Weights of a small multi-label image tagger: 17200 steps.
Rows from block 6 of a small multi-label image tagger, named by matrix and row number. Rows with one number belong to one channel. Each number is 200 + 30 x the weight over its row's rms, rounded and kept within 0 to 999. All counts start at 0.
After each channel's rows are labels from the 100 images, of 14848, where the channel reaches its highest value: "top examples" is what is common among them. Only what is clearly more common there than usual is listed. The data: gratings and oriented noise at many angles and scales.
# convs0: first 3x3 conv (model.blocks.6.convs.0.weight, 144x144x3x3, standardized in use, each kernel summed), inputs 0-143
# convs1: second 3x3 conv (model.blocks.6.convs.1.weight, 144x144x3x3, standardized in use, transposed, each kernel summed), outputs 0-143

convs0.1,136,167,169,260,200,210,216,208,207,180,188,198,246,220,217,205,215,162,250,191,183,207,213,188,189,210,180,212,209,217,161,249,212,194,150,175,223,190,239,212,262,180,189,204,192,188,146,156,157,224,228,139,187,202,232,233,184,290,177,183,220,224,215,181,185,229,142,179,183,229,165,186,189,218,149,214,176,214,245,203,235,189,174,244,199,203,175,198,230,218,187,216,192,229,214,194,204,192,220,215,232,185,254,203,267,210,175,186,241,190,219,196,232,195,155,167,169,243,238,191,168,159,218,198,238,227,176,256,192,209,244,257,229,204,184,162,205,149,186,221,137,212,222,268
convs1.1,214,174,188,225,213,198,194,174,183,171,166,144,208,153,196,268,169,188,174,223,158,215,154,208,144,164,207,215,177,201,195,215,171,164,207,185,168,197,177,108,194,213,236,177,205,189,241,167,177,181,194,215,182,179,160,200,167,163,186,243,189,169,158,194,204,229,246,214,182,173,247,181,200,195,148,200,265,167,186,214,178,135,231,179,135,228,165,170,150,208,200,211,237,216,173,180,216,193,160,193,197,200,195,238,205,202,215,200,259,187,242,196,210,181,140,250,203,220,189,206,200,211,224,203,167,175,234,192,206,211,183,148,174,213,196,223,232,263,225,142,191,173,154,137
top examples: square grating; coloured; scale: very fine; stripes at 0 degrees

convs0.43,182,159,191,207,235,198,154,192,253,231,212,128,180,205,247,180,184,208,236,214,195,161,231,270,218,169,159,235,214,179,252,203,182,190,167,212,219,203,202,190,209,185,183,198,273,196,167,213,174,230,152,224,151,221,211,200,217,198,212,221,166,186,246,239,166,208,237,205,197,226,205,194,200,180,202,190,176,250,229,277,236,179,167,225,231,212,203,224,207,193,189,154,225,148,175,186,208,157,221,132,220,217,202,210,225,203,184,210,152,168,156,194,216,230,190,180,143,209,225,164,241,247,251,193,213,181,234,213,287,191,213,162,166,190,190,192,242,227,177,219,217,195,258,189
convs1.43,180,216,219,195,226,194,184,176,228,173,166,187,173,247,157,141,161,206,201,184,188,187,170,169,201,225,182,201,190,178,207,209,171,188,177,153,202,220,128,193,202,176,223,155,167,202,171,212,187,175,169,140,206,227,186,184,159,214,175,191,255,192,199,176,167,194,188,175,186,173,149,176,199,228,189,157,202,143,182,173,151,207,145,155,143,153,162,227,203,142,134,173,221,244,182,198,259,198,166,192,241,169,192,190,144,249,136,194,178,218,158,206,177,200,194,191,166,191,197,204,203,235,218,189,158,214,225,225,213,178,163,209,227,173,205,203,184,118,190,146,198,206,252,178
top examples: very coarse; sine grating

convs0.55,236,162,185,209,192,241,160,254,231,210,187,164,190,180,198,231,142,171,204,172,216,137,208,251,206,186,179,207,243,201,218,214,199,153,209,214,191,226,199,148,205,258,189,220,171,158,175,193,224,190,242,175,152,191,212,306,238,171,216,213,176,212,240,200,181,233,206,243,203,245,214,175,209,178,212,239,278,206,220,196,195,188,220,224,175,187,291,131,201,214,249,197,181,183,199,198,190,160,235,195,196,202,193,216,212,159,190,190,252,210,177,237,154,220,184,183,223,224,177,218,217,233,184,218,199,196,176,204,160,195,174,211,218,171,195,214,208,242,217,224,263,254,178,159
convs1.55,192,207,202,225,151,241,164,213,186,272,215,228,208,232,228,217,238,240,231,213,198,212,238,195,252,208,188,230,182,158,186,196,247,196,225,222,187,198,243,176,161,167,228,307,227,238,206,208,203,200,218,262,211,215,202,203,167,224,220,214,179,275,183,197,176,202,183,173,227,242,179,202,200,199,209,212,210,301,206,223,233,180,208,190,197,215,209,247,177,272,179,203,158,168,218,196,190,270,219,195,179,219,215,243,212,224,238,248,247,145,248,158,232,208,209,201,184,165,188,180,209,206,208,246,206,188,225,209,199,201,226,245,189,221,222,215,233,213,210,230,179,160,185,180
top examples: coloured; stripes at 45 degrees; medium

convs0.135,213,211,121,185,204,200,161,220,171,190,157,177,222,200,186,181,193,175,210,180,176,193,207,205,192,196,257,193,167,307,169,165,179,215,207,226,204,199,207,240,193,174,220,196,206,192,176,167,193,174,212,199,220,186,218,212,189,137,211,225,207,164,199,197,222,207,226,192,151,191,165,173,157,181,172,163,206,197,207,165,219,233,249,247,174,208,240,144,190,156,197,200,158,228,161,208,186,200,216,249,257,188,206,208,234,177,221,274,194,187,215,202,176,262,240,187,249,227,210,291,241,172,221,247,217,203,232,215,159,212,220,207,242,178,256,169,228,217,222,212,157,224,221,163
convs1.135,183,174,230,160,181,153,245,265,207,193,202,116,172,226,245,215,196,192,171,189,218,211,207,263,187,189,137,203,186,188,199,168,190,188,172,207,200,228,146,158,178,263,173,188,203,194,231,238,168,236,202,176,227,185,274,159,220,216,144,169,193,226,172,206,191,196,185,162,196,213,173,187,186,211,206,198,210,147,191,224,169,253,251,208,228,182,205,171,183,138,255,224,182,232,210,166,213,209,268,209,225,196,151,186,206,244,190,241,199,253,180,207,221,227,190,195,223,240,188,223,217,205,185,201,216,210,212,220,201,222,218,216,184,140,162,224,217,242,187,195,174,284,221,223
top examples: very coarse; stripes at 75 degrees; stripes at 60 degrees

convs0.12,210,187,224,224,236,251,192,200,255,211,182,203,206,189,135,160,195,227,246,223,181,177,214,252,166,167,257,190,205,215,184,165,190,187,186,197,203,218,227,142,143,208,200,232,228,210,191,264,228,237,150,148,199,189,231,200,180,177,189,254,238,185,203,201,235,199,221,242,167,174,193,192,169,264,213,192,236,191,197,194,169,178,201,217,165,171,240,215,183,172,162,157,211,208,215,250,181,174,239,262,197,227,211,213,171,173,293,201,219,204,203,198,148,208,164,193,241,248,220,181,215,147,205,172,186,214,243,208,189,228,192,193,165,210,216,199,246,203,164,167,174,260,163,230
convs1.12,184,208,183,177,222,203,194,199,278,203,177,160,243,201,245,249,230,201,198,187,219,187,197,245,267,229,200,126,201,220,226,235,256,197,195,233,196,210,248,237,232,198,178,178,216,186,199,236,190,247,256,283,147,196,180,220,146,180,212,216,190,205,174,243,190,191,230,202,199,225,186,233,197,252,203,225,161,163,208,208,202,222,158,153,165,199,205,213,200,163,237,193,177,169,221,198,210,199,240,168,159,194,172,221,265,157,161,226,252,204,215,253,236,221,146,197,212,148,226,197,203,186,157,218,223,204,186,203,171,178,235,240,209,205,173,204,233,137,211,216,213,185,170,214
top examples: very coarse; dashes

convs0.107,148,201,180,253,199,262,194,201,215,264,187,194,193,190,210,221,185,191,173,207,212,183,223,167,203,184,231,175,159,225,187,184,184,223,168,239,257,249,171,209,187,171,180,159,132,197,190,235,186,151,178,176,188,237,195,245,181,177,217,248,169,205,195,240,219,213,217,216,176,219,240,212,171,219,249,165,196,197,196,186,237,215,246,188,167,179,294,248,197,209,188,187,176,221,202,200,185,238,202,193,228,184,254,215,202,207,211,231,210,217,244,193,157,157,123,197,248,191,147,178,177,180,215,278,190,189,178,225,246,175,212,230,225,172,175,216,187,157,211,208,129,205,225,184
convs1.107,166,203,169,188,177,162,182,183,173,184,211,180,227,185,172,185,213,173,175,175,201,233,205,204,188,220,198,206,164,220,186,214,161,173,163,192,132,172,228,207,241,209,212,252,172,201,243,216,201,236,236,210,200,192,221,192,236,172,214,202,138,173,188,182,268,202,173,233,189,186,159,135,198,206,234,229,166,208,212,160,209,179,258,243,236,184,191,166,195,208,205,231,158,191,174,181,163,161,182,229,187,167,174,170,116,208,157,256,220,180,210,177,207,206,250,264,207,186,227,231,235,261,151,213,198,220,219,168,177,206,256,171,177,149,235,176,238,199,171,203,263,212,246,174
top examples: very coarse; coloured; stripes at 60 degrees; angle: stripes at 45 degrees

convs0.115,201,206,170,215,250,238,187,251,206,194,122,151,259,225,216,199,209,253,221,198,192,154,154,225,162,237,191,205,226,184,160,201,151,247,209,240,205,186,180,188,207,194,210,256,246,197,117,173,206,256,195,209,178,210,190,165,148,195,229,178,211,220,243,184,171,228,222,175,226,164,245,188,209,184,195,204,166,186,229,178,197,250,173,225,213,168,150,243,162,176,165,205,195,216,200,195,222,199,182,231,195,204,200,217,165,164,150,179,247,230,233,211,205,176,169,247,215,212,207,210,182,260,215,221,189,194,181,271,203,234,251,181,216,170,155,178,241,174,193,237,188,211,165,228
convs1.115,203,152,202,207,180,200,193,183,187,252,164,202,182,207,165,229,183,155,181,278,183,184,186,194,253,164,212,197,164,171,218,170,214,205,203,178,236,160,187,241,166,175,216,165,201,203,299,206,223,157,160,190,203,169,210,189,154,176,192,159,208,181,163,265,194,177,250,204,176,178,191,205,177,175,129,143,213,198,192,201,177,178,175,174,180,154,168,207,210,144,229,197,246,189,180,259,225,210,215,182,150,144,145,122,239,153,238,201,209,207,205,157,176,201,175,165,173,178,236,182,204,183,188,183,201,227,205,196,191,172,164,194,226,245,219,188,203,211,154,187,219,209,199,216
top examples: coloured; noisy; sine grating; coarse

convs0.121,225,216,198,187,175,242,257,185,237,228,198,225,181,220,226,195,227,228,208,209,198,204,204,190,236,117,229,228,172,218,176,188,209,184,189,202,178,218,160,210,224,270,192,199,226,224,153,187,203,229,262,188,221,175,210,246,212,198,232,209,175,165,180,181,217,168,216,242,220,230,157,251,185,156,214,207,193,240,128,244,214,196,169,250,258,169,207,224,192,201,169,169,169,228,113,156,194,222,227,200,172,209,153,201,161,193,139,235,172,215,168,202,188,234,244,193,148,200,168,219,228,197,213,201,167,172,194,192,196,195,188,194,184,199,219,168,276,139,186,209,205,218,176,255
convs1.121,198,175,228,210,186,205,240,206,195,227,234,209,225,199,261,210,209,211,223,202,198,234,207,189,229,235,213,159,207,202,209,196,170,204,170,240,218,144,194,233,212,160,221,212,257,264,234,207,228,212,179,219,163,206,197,210,196,251,215,200,225,175,191,263,201,226,170,249,196,203,250,210,238,232,267,221,213,204,191,206,236,167,231,227,189,229,205,250,221,253,187,204,233,191,217,241,129,174,196,259,247,177,240,214,196,191,216,163,203,167,242,236,152,205,193,228,228,172,225,208,266,186,167,145,226,137,147,179,195,229,223,211,155,266,200,238,160,174,169,176,204,205,217,190
top examples: coloured; stripes at 105 degrees; scale: coarse; stripes at 90 degrees

convs0.128,233,201,203,201,203,249,186,207,223,162,252,150,195,193,218,210,224,230,222,252,179,164,214,237,210,127,257,192,178,173,211,145,202,184,196,242,185,216,265,221,198,157,203,248,179,223,187,206,153,256,201,151,254,240,170,215,190,195,205,200,202,208,216,125,148,195,209,169,192,152,183,215,226,176,205,208,177,165,163,141,191,237,221,166,176,215,272,179,169,218,174,245,196,246,194,199,218,200,237,191,184,221,224,251,201,184,178,228,212,216,238,223,147,161,205,222,251,192,205,187,206,180,178,174,173,253,219,166,189,217,202,183,206,166,166,203,204,122,169,199,200,216,196,223
convs1.128,207,193,214,203,171,177,230,161,215,106,205,195,127,182,166,241,207,148,212,189,157,201,190,225,282,155,181,188,221,205,200,193,225,222,198,238,207,178,150,155,184,194,236,186,203,247,257,191,228,189,156,235,157,173,261,217,212,213,217,156,157,161,202,213,203,208,145,229,165,204,188,251,205,181,210,187,195,240,217,184,190,203,189,193,201,185,200,150,209,230,209,217,156,153,169,196,228,177,172,191,210,171,158,215,149,162,186,180,198,186,215,197,185,202,232,237,203,239,216,184,195,238,160,187,208,165,151,214,191,183,185,177,203,164,116,231,181,191,172,185,136,164,228,232
top examples: coloured; filtered noise; stripes at 150 degrees

convs0.57,251,208,185,182,219,207,211,241,277,180,191,186,184,223,235,163,285,233,233,199,149,178,214,172,171,183,161,189,224,200,198,210,154,174,260,250,248,208,186,253,201,227,235,215,227,205,155,141,212,219,218,143,240,207,200,229,261,197,228,217,184,205,225,116,227,209,222,188,248,215,191,158,169,227,208,254,176,180,183,175,180,181,172,175,258,189,235,175,224,249,190,172,223,206,181,225,184,198,173,201,180,216,201,195,202,204,183,202,225,204,174,174,164,254,249,133,188,175,223,191,189,210,176,183,149,230,189,211,174,208,244,199,198,186,209,190,176,186,201,249,160,212,208,175
convs1.57,193,247,231,184,227,180,230,220,191,161,207,190,200,163,224,198,168,215,213,198,197,264,261,167,239,224,190,163,179,163,162,234,173,192,210,208,200,220,241,171,246,206,209,220,184,216,194,186,207,140,164,193,188,186,207,169,213,201,278,251,201,190,197,169,224,178,175,223,201,176,239,192,238,192,170,275,124,223,224,270,193,154,183,199,181,231,182,192,171,232,167,223,198,168,168,211,209,239,205,202,224,213,219,228,147,183,162,212,233,169,185,207,180,232,255,247,184,167,191,147,199,278,170,219,178,207,158,204,176,156,200,228,235,187,225,187,239,152,200,194,239,155,210,217
top examples: very coarse; sine grating; stripes at 30 degrees

convs0.36,221,191,209,196,212,216,237,198,180,231,149,193,201,130,226,223,182,164,188,225,227,235,204,254,253,162,231,204,262,193,172,273,208,217,171,204,206,180,203,204,249,208,187,190,199,192,187,166,155,195,234,255,206,178,183,187,223,167,212,282,209,142,168,227,213,228,195,228,198,218,172,224,174,147,221,198,194,183,163,175,189,203,219,168,173,197,150,203,209,193,197,219,209,187,238,216,163,185,174,231,252,156,244,194,248,158,232,186,200,175,265,241,159,250,154,186,228,251,207,194,142,183,207,174,188,226,192,195,190,219,259,252,180,233,187,181,197,200,241,235,206,177,167,228
convs1.36,177,169,182,184,190,251,146,227,179,156,174,211,166,196,215,169,226,215,163,161,171,182,231,181,163,252,165,170,169,194,219,185,153,213,201,240,238,193,200,226,249,211,248,212,222,188,197,204,205,166,188,177,205,189,187,220,136,186,127,169,257,264,180,216,190,182,197,210,160,169,274,226,160,226,207,212,212,199,238,244,213,221,210,131,157,238,210,225,194,184,201,184,193,261,212,218,222,202,225,191,231,220,224,221,149,229,216,181,190,214,188,220,190,173,144,193,218,167,210,175,204,185,263,203,243,165,181,232,206,219,168,191,161,233,187,169,247,175,138,173,159,196,209,240
top examples: coloured; square grating; scale: fine; stripes at 75 degrees